From a checkpoint of a small image embedding model: widths [64, 128, 256], soap at rate 0.001.
Rows from block 6, named by matrix and row number. Each number is 128 + 24 x the weight over its row's rms, rounded and kept within 0 to 255. All counts start at 0. Numbers have three digits each. After the name is the row's rms in percent of the matrix's.
# fc2: squeeze-excite expand (model.blocks.6.se.fc2.weight, 512x32), inputs 0-31
fc2.317 113:139122151149152143133128132178160148118153129115117098102088166123095106103090144142170158134124
fc2.318 095:149116101128132147112113109150100149137173093155089128136129127145074131153138094115159114088150
fc2.319 069:147159125152164120146099131115089125120120120132144107170098112100106094127146083092090110139150
fc2.320 115:128174108117124135111161115167125105093133132118123082134150126125089146092121085110175104134128
fc2.321 081:145098138154105149151127151150149133087105146087070092152131130126149103144112115131136147086139
fc2.322 099:103104118105134132109088122150112106128109106168052121100120139135094122147141146165146132118115
fc2.323 086:103115143143107111115127151105149093120108104153102132082103149141141144100110142180123156127179
fc2.324 095:139110137128122106099132104150116159095117125156060122129121082142170157110112131162118104118146
fc2.325 086:151186090109159107143132110104138098135125114121109126100145099129131117065101096128134100128123
fc2.326 097:103144172112156106144154117171114147135114127109096115130086092134119145134139078137128158157159
fc2.327 077:094122151143129132128132115161116081134123104103122106123084089133083151159108131157094147151101
fc2.328 108:146101130123099114094091138126121088085129094133102125129100091138111149137153133150115105177098
fc2.329 094:132105141107179140141094147147115147149154158126147113113081137143139137140148164109153119094080
fc2.330 066:132148115142143106189132134120119097118105148113108113122116104110104134122099157059121107106095
fc2.331 087:149144125133128137132104103130158081101135120121103119173065166130132140155137155093115127097144
fc2.332 077:125083150157110152165141106112129153142142165126103139135133069095115123131126148094095121117159
fc2.333 080:119152126127176154106113132147153126143113124113141156090107144159108101118130151119132110050119
fc2.334 091:146113125110129115134099140096113104119147136155085162125140117137100093111115126155161169098073
fc2.335 162:118101174124164116118108117160094141158144117116126124114122095141177097110132107136091145144172
fc2.336 097:128157171112149114161110122120104130082147114138147120195106132130143142146149097122101135166135
fc2.337 127:185181152141138122075078126145135098121127114139129137148152148124151137146129133106154148110145
fc2.338 170:121124141124105126125162136163092114094126113142107129071163106126135128081125173126082118139115
fc2.339 067:135116140122127147103143107141147132170129158096090096130100141149135121175141126138155183084118
fc2.340 080:150112129134079156081155110108126104158132154137106150158108085109115122146146108152164112124152
fc2.341 090:117111145119152149147155136135144116105177142113060083156116085130108131117164120145128121130127
fc2.342 106:135161120116132147126123132140103139083192140117080143124156100138076142148120140121144094117117
fc2.343 087:159175133108103102127107109129143112070151124130111132125135154106063144122131134104122165133120
fc2.344 076:110137139113162154117099136139124128110108099152127138157078155131110189119179094115130115123136
fc2.345 077:125147139104150108126100135096113130090140106093083160129109100122093130137135126139176086107097
fc2.346 112:119125108114142130133102139144135141115094130170108123143108202126091145131113083159120155105109
fc2.347 152:167169112138146144160141120099140125128179155111121150102170142105122150118137091106145160113100
fc2.348 089:130158136107164124111162154130101162109153124120069112083177116125128144157133122112115151139125
fc2.349 089:143163166103140153093120143150110089123171157108109126113145142145077142139132120103171112123129
fc2.350 171:137116133127122140161113130159110087090147164156109154126086085138167166093139120127152119116128
fc2.351 112:147142133120110146104096142144116118165058129127100090127162103134159119093104107130114150107117
fc2.352 099:161154097120137126111129139110091133116129110109186134134137168115095162125141112107174168139110
fc2.353 127:127061150119135114147085139098116127152119139139150145109165106105150130174118129112087110104136
fc2.354 190:126113128129154135104090131112151154132117106130106121168087125123107123164113069153180129115104
fc2.355 068:146096134139140120133138117151104119141140086106099067145127105164128067148109127115125151099129
fc2.356 070:184158142137122105123104118156129125077117104118138075113168151137142125145154145122091112115130
fc2.357 072:119144100104109133155091118152099162123109105142101093169131135142097100155129081117142109134094
fc2.358 071:134131104141111096124103115119097106146105112148143139145087092153148100178098130101131094110090
fc2.359 081:148121108144109132155093120113115117188132110156138163136184114138158120129168130171113142123126
fc2.360 104:150184107113148148101099136114083119128182152116136147113140136118094162111158143121147128105144
fc2.361 086:144118121103121134153098102101139144107183112105111133116129138096116083186145143138128134083122
fc2.362 067:098146133096142153120143095132116131093125176098107125120119078115135148096128118075156146113112
fc2.363 061:106123164111117130141118135133133124107132119111078115171110096158163181157136095098117125098147
fc2.364 061:128165105104118102134150094136159154165124072115132105153102126096140116111078099122131119119140
fc2.365 096:132125104138131121170138120088151144141101157120135166162132092143149100112168095144147141084147
fc2.366 070:134120140097125146142094143100137111135142157157122088092115071111109135106092124109156113155092
fc2.367 106:121127167121135139091075115128167124104145101124126103131134114117100137199118102137126139130091
fc2.368 082:108105113138102108163146108105107112118127133103086134139135098115110077098157138103149135101077
fc2.369 085:166169107139125133143105126068115143104134114149088115126155088105152107095101130101128132138148
fc2.370 128:151082146130139111117118117104104108131156191140112132118153100119168098113084133144135151130099
fc2.371 076:089132119111127157126124119128138143113172106117151114096079079145126140087117114107085156108135
fc2.372 092:132145112148140101139085145141135155114154130145136122146088094119097148144154093088127138069111
fc2.373 132:154121136131148121131110145152110142131109133121170108156087121146189123148119135101124147147194
fc2.374 082:182178121112128116115102130137124126136114091129095126101131133125135130113121129087116080102182
fc2.375 069:153119142150125109141096124136104104074161101105107083117131129141114163161124098129105087104131
fc2.376 101:115102117151135112120158148157123146125158147141087137137105102097119163098123169109154126097075
fc2.377 083:077094151150185134097146115131128116144153135128106098154112156099117135147110126144167130100108
fc2.378 108:177160121130161115122122107176103116161150131134142113151167151108132114155155140097132109134171
fc2.379 102:160112164147139148129066115122126134099126140137129109142107120167140126141106106115097140124059
fc2.380 073:147135106114168131139094101138122128134099161145175158140155132132177106142129167142088138098128
fc2.381 068:140117152137101115146162119119123135126129110058120119133161147110132116107102074100089147096136
fc2.382 143:101100142137185145124147116134135132137128137145177176115083089151147163123130141128158120116122
fc2.383 106:094169128129111140122106115123165155133115140115146153090099120120140112070130170159110120131090
fc2.384 114:162119125149147124161093109073113177096114121139104141119133109124106174118107105148103113110118
fc2.385 086:160145103103125154143058140114110126093128112129093126121112146146148120127127123160147180096137
fc2.386 085:094118149149090134109142103156171144159097098144115118107120088148141139120125155166151103104103
fc2.387 128:167112132111096143099099145152100094136090150109131109136093104116158083131091131115123133164135
fc2.388 090:103096164133124135117113111168118132130101091109116119181117164092107111105102161093128147112128
fc2.389 088:130144093121091122153102138153138151113140103099086146160118108140134107089100092151096132169134
fc2.390 104:107138104110156108119067124138158154110171129131129121150107106102109081152146096121135096121141
fc2.391 062:160136144150127146113151133077090131180154141112109128120090107133131135160103108138158114084115
fc2.392 072:099164144098166113143102103116152134103123133143119153132118138130104165166163149110099158081120
fc2.393 102:122149099141136119138126115137112144141126120142097116135199131104150087174105138112095164105101
fc2.394 068:132129151153135122112133101148110100075140158111169136098116138149072135152132120137076147135137
fc2.395 070:143128118102127139158137126070149137114107135145103132138084115108128127072115085133127154113175
fc2.396 098:149133146126149135146151123145092147173106132138108128130165124129139152082164102110119189136159
fc2.397 078:105145114142137145075142122185117140128111128156102102121115103126113174140101106092158140120156
fc2.398 174:135121136117118126139064120141119131141122159103111132145160162144118090177115068118101132129121
fc2.399 148:145167108131147119123152124129078135122177120137149125133094122126125187160146121124150133163169
fc2.400 080:085129119115117114166095143120128130178106099125107116132144077171116137141133079132162120123131
fc2.401 108:103116148140162141163131136159138121132122113154142078122123144102131141108111097126172193105118
fc2.402 074:119115168152095125139128152135113109110142158150106111122137075145134099179118151135091141083133
fc2.403 097:116128124130155120129081129179130116095176140106163097126105167154114114138135117109089129127160
fc2.404 129:161129141134115119149092123172129130137117096099140115122158126137139082179094096128100116092150
fc2.405 076:141120127115126133163077124113151079119102115149130122161137099111090089148125106098118164112159
fc2.406 102:115154140136127131125148145145137146112167118137110148105083102142091170102138114100181088123151
fc2.407 134:135072169113136132136081112129141095140121099147085117120080169133122119145150137150137133109130
fc2.408 066:144161104128087113136091128124159154137105140095081080162125138127107121134107147124157112093113
fc2.409 103:185178147146107116137112112128131172134117127101113138133110092126177137130118112123160096119157
fc2.410 073:108146155111147158133127106094155155140148107104117099119066096148106137146113105173136124133153
fc2.411 126:128076167112103141137123125143139127148092139127099157162118129141185136111148101176126121154119
fc2.412 101:187169098152121126093112130112087110130160152131104124107140156115118138140112099128108119091157
fc2.413 084:166142168146146130091132113177122130114131152152082115118137143110149171102135112124102153150095
fc2.414 072:144185158110136115160121127149135177111141117151113145153152117138106065124116122107124112147152
fc2.415 121:106095109127157112129128110165164158152107117090119111136146128133075169132119117136131156077117
fc2.416 069:119121169111078099111148112110161117107153139100072172097109118116124134133146122146122132140096
fc2.417 082:146089114142156148133132141119151190129156141134122099135128115105163170118114125176107161107138
fc2.418 112:083141137149117111136105142167134120136151137103148086135102123163154094122110082158125106141167
fc2.419 102:081147116146169126155137126118132127100138181145110118113110090119108172119116114086120140110163
fc2.420 098:141103111108136147139098108125123113171086170158105116129133156156108174125105129104154156094139
fc2.421 067:103110109127154151110149142089156170125092137107090111109146100114074120135146097111146100134130
fc2.422 128:123119130134139130134149120194133129136125092131133093135096162110130155117120067127162164105108
fc2.423 201:089103162134165119121146124161105124098171160123151158136104080124159160102129117111143121141132
fc2.424 080:082081117145102157124102151124139147139123107156125137132079125141157125126103155164159093141103
fc2.425 091:136141075116159145110138136121135130079111123137082093131096113157079159125128129134120134152095
fc2.426 180:153142133117134130100136120144095128133132138143131185123172138141167113129158124156067148135170
fc2.427 070:131139107125133153116110139135072149111162098119124168142088156125095153134136141115163146163090
fc2.428 144:121125128139168126118144121184157137150117113134146125096101165102096182114121113147157166117131
fc2.429 071:122116108114194110159122103130114117113178123155100106126116102147114114147125088143150146097156
fc2.430 097:153150145108110150088144143160147115108126152093096091144075150135148132171125121096125134107112
fc2.431 069:103150121092122139128125102130083113132119108082103116146093137136124127082104093072108116121113
fc2.432 142:117038131129150121114110122103147113155140115138120153142092138129170142141129158129125146100109
fc2.433 098:113121116133101127122089134129134094125121100159118132137083144109125174119134122117176130078075
fc2.434 070:144147123126101141143125146073110103145119131099094130120096089105124136117168083101122174119135
fc2.435 085:092126172119144112122116117132129117149170129170070153095122093115129129107130090125115149119097
fc2.436 079:122132131153146149098161140136146138156139127162082099129126070122079157126096121153130135131096
fc2.437 062:151087120126115137107081136080087165154149095153087135150126102124109122145138151126110143116127
fc2.438 096:122075134124127131113075116104123117162105138162134146120134101147137144113118142128072111078109
fc2.439 097:086091126136107127182107134130142124116107173141074119117115118115099123128105089118152105113105
fc2.440 082:121113110131135129113153114131082136182095097142117152099155150119181165135087124139139116128111
fc2.441 089:140100115119093120136095143097146136117138103120136089139135144095102142147140073143131192106132
fc2.442 079:103114129128116142106091136140152100067089079119122110102088107163133110119123122115141099114122
fc2.443 091:117142125105107150096108153109152151125091117147088122118163079121121127149097094134083100112132
fc2.444 084:131130153114140107115100105099106114111090142137164103116132122092107143145113140143151093081073
fc2.445 077:124165125141150134077119139097119152135143097151112115075147112112110114150136132083130128082157
fc2.446 048:117098112135152087116121147133134151133126170169113115148114115135111127103062132120124162078126
fc2.447 095:088123098142160106137138143192137140112154160109125114128097143139132134117088116117180157119135
fc2.448 078:134143094125110144108067148093137120123120120132090156144141146150131127087111127119153098070125
fc2.449 095:107084149146170134132086121090118142105134120157128120109111166146084148144121127134136118095084
fc2.450 104:149171152138101107160137144101104143122167126180102170117107134112126149119139105142142147118085
fc2.451 071:119137143098125132128101108157092117080184128117096125133116102147140161109152160152125146148165
fc2.452 088:095134085127124104124113143159113146144116137112118103137095154087090110154095113114169137105086
fc2.453 086:132091158137106130094101130119112148141087134164103132130095148151182090133115126169151133109127
fc2.454 162:079124152124171131149139136161130124091178143122150139137087095165130140117152135132154105136102
fc2.455 089:145143114157165136137100137078149095098139114124088120088115143091101142137115124119125143102082
fc2.456 134:143097138145134121106079138163120114145138148139098139139081149145135156155130139137148121075079
fc2.457 068:113168115098101123121152151086126117099145097124132149134167065104125151149126093114144134147117
fc2.458 104:123110148118128130095188151138137138092089142119099127146102149112142174098147084131141129113154
fc2.459 079:098118166151145127119120150081135095097164102147086112117126133106107091159128125112121140100161
fc2.460 079:069119118152117150135144155127119114149147130137148148158066141103094104111138106163129120133093
fc2.461 097:118121099152114153127113117133125104132071144130129134170144160136140100162082115161096160124097
fc2.462 113:119114062126112117161161128128117103120107154110147145102084117135130120099095167145111099152130
fc2.463 071:109094157149127121114149158131123129181089134164125063134133114158144133091124146112119151122139
fc2.464 217:095102118126127118129145134177109099114140154132128122144077106129153107073109136159159142163148
fc2.465 093:134158156142158138124115114115115158127122123152071129093113136150085115096121082156147150097116
fc2.466 070:181082124114136121115158116127137151133118141128086087097108118133117167162139147104119172123143
fc2.467 161:124126098120170140073127120152149127110131128106158110118149136077092150104118112095161147108106
fc2.468 088:088096117107113119088104105117130134171100143108124149141084161105126093134124160134114134094098
fc2.469 084:134136128115158134124100153142117127119113154132136070156091133105097127075106101163102148118157
fc2.470 105:163119155146130145103101123155116114110153099142107093152125127106049120146135114142144155146143
fc2.471 090:127101175132111142092107149106163114135148114148127135148152159163119107171140101124088108143162
fc2.472 075:176149121150137140135137120115159118109129130164119098144117099143117123159140114116190073099128
fc2.473 149:184112127136161130146116127139140094139151146145133151116147144129135170129127138118082182093094
fc2.474 118:123122172146158144111122130121105132150084130147110120108165152083128112086129128097130165085145
fc2.475 074:108099092138102136090100106122140166129132128127075096157151103126085143130125094110099136145125
fc2.476 077:129097139130115113119090113148148158134178089089138124141110080132088147143149107095123152129117
fc2.477 099:156121128135147142112100125143120171112167103167155151138094119152089133119123108124144161084091
fc2.478 084:124102102121092111156098123095105134119129140128099155179194135151116108085133140134134119126124
fc2.479 169:103118134127191139144144125130110134101186136124152120133077118127133186140125143104134128113104
fc2.480 101:174143095132123110170106129100099111095130097119095135146131112130128165148123091112167123109093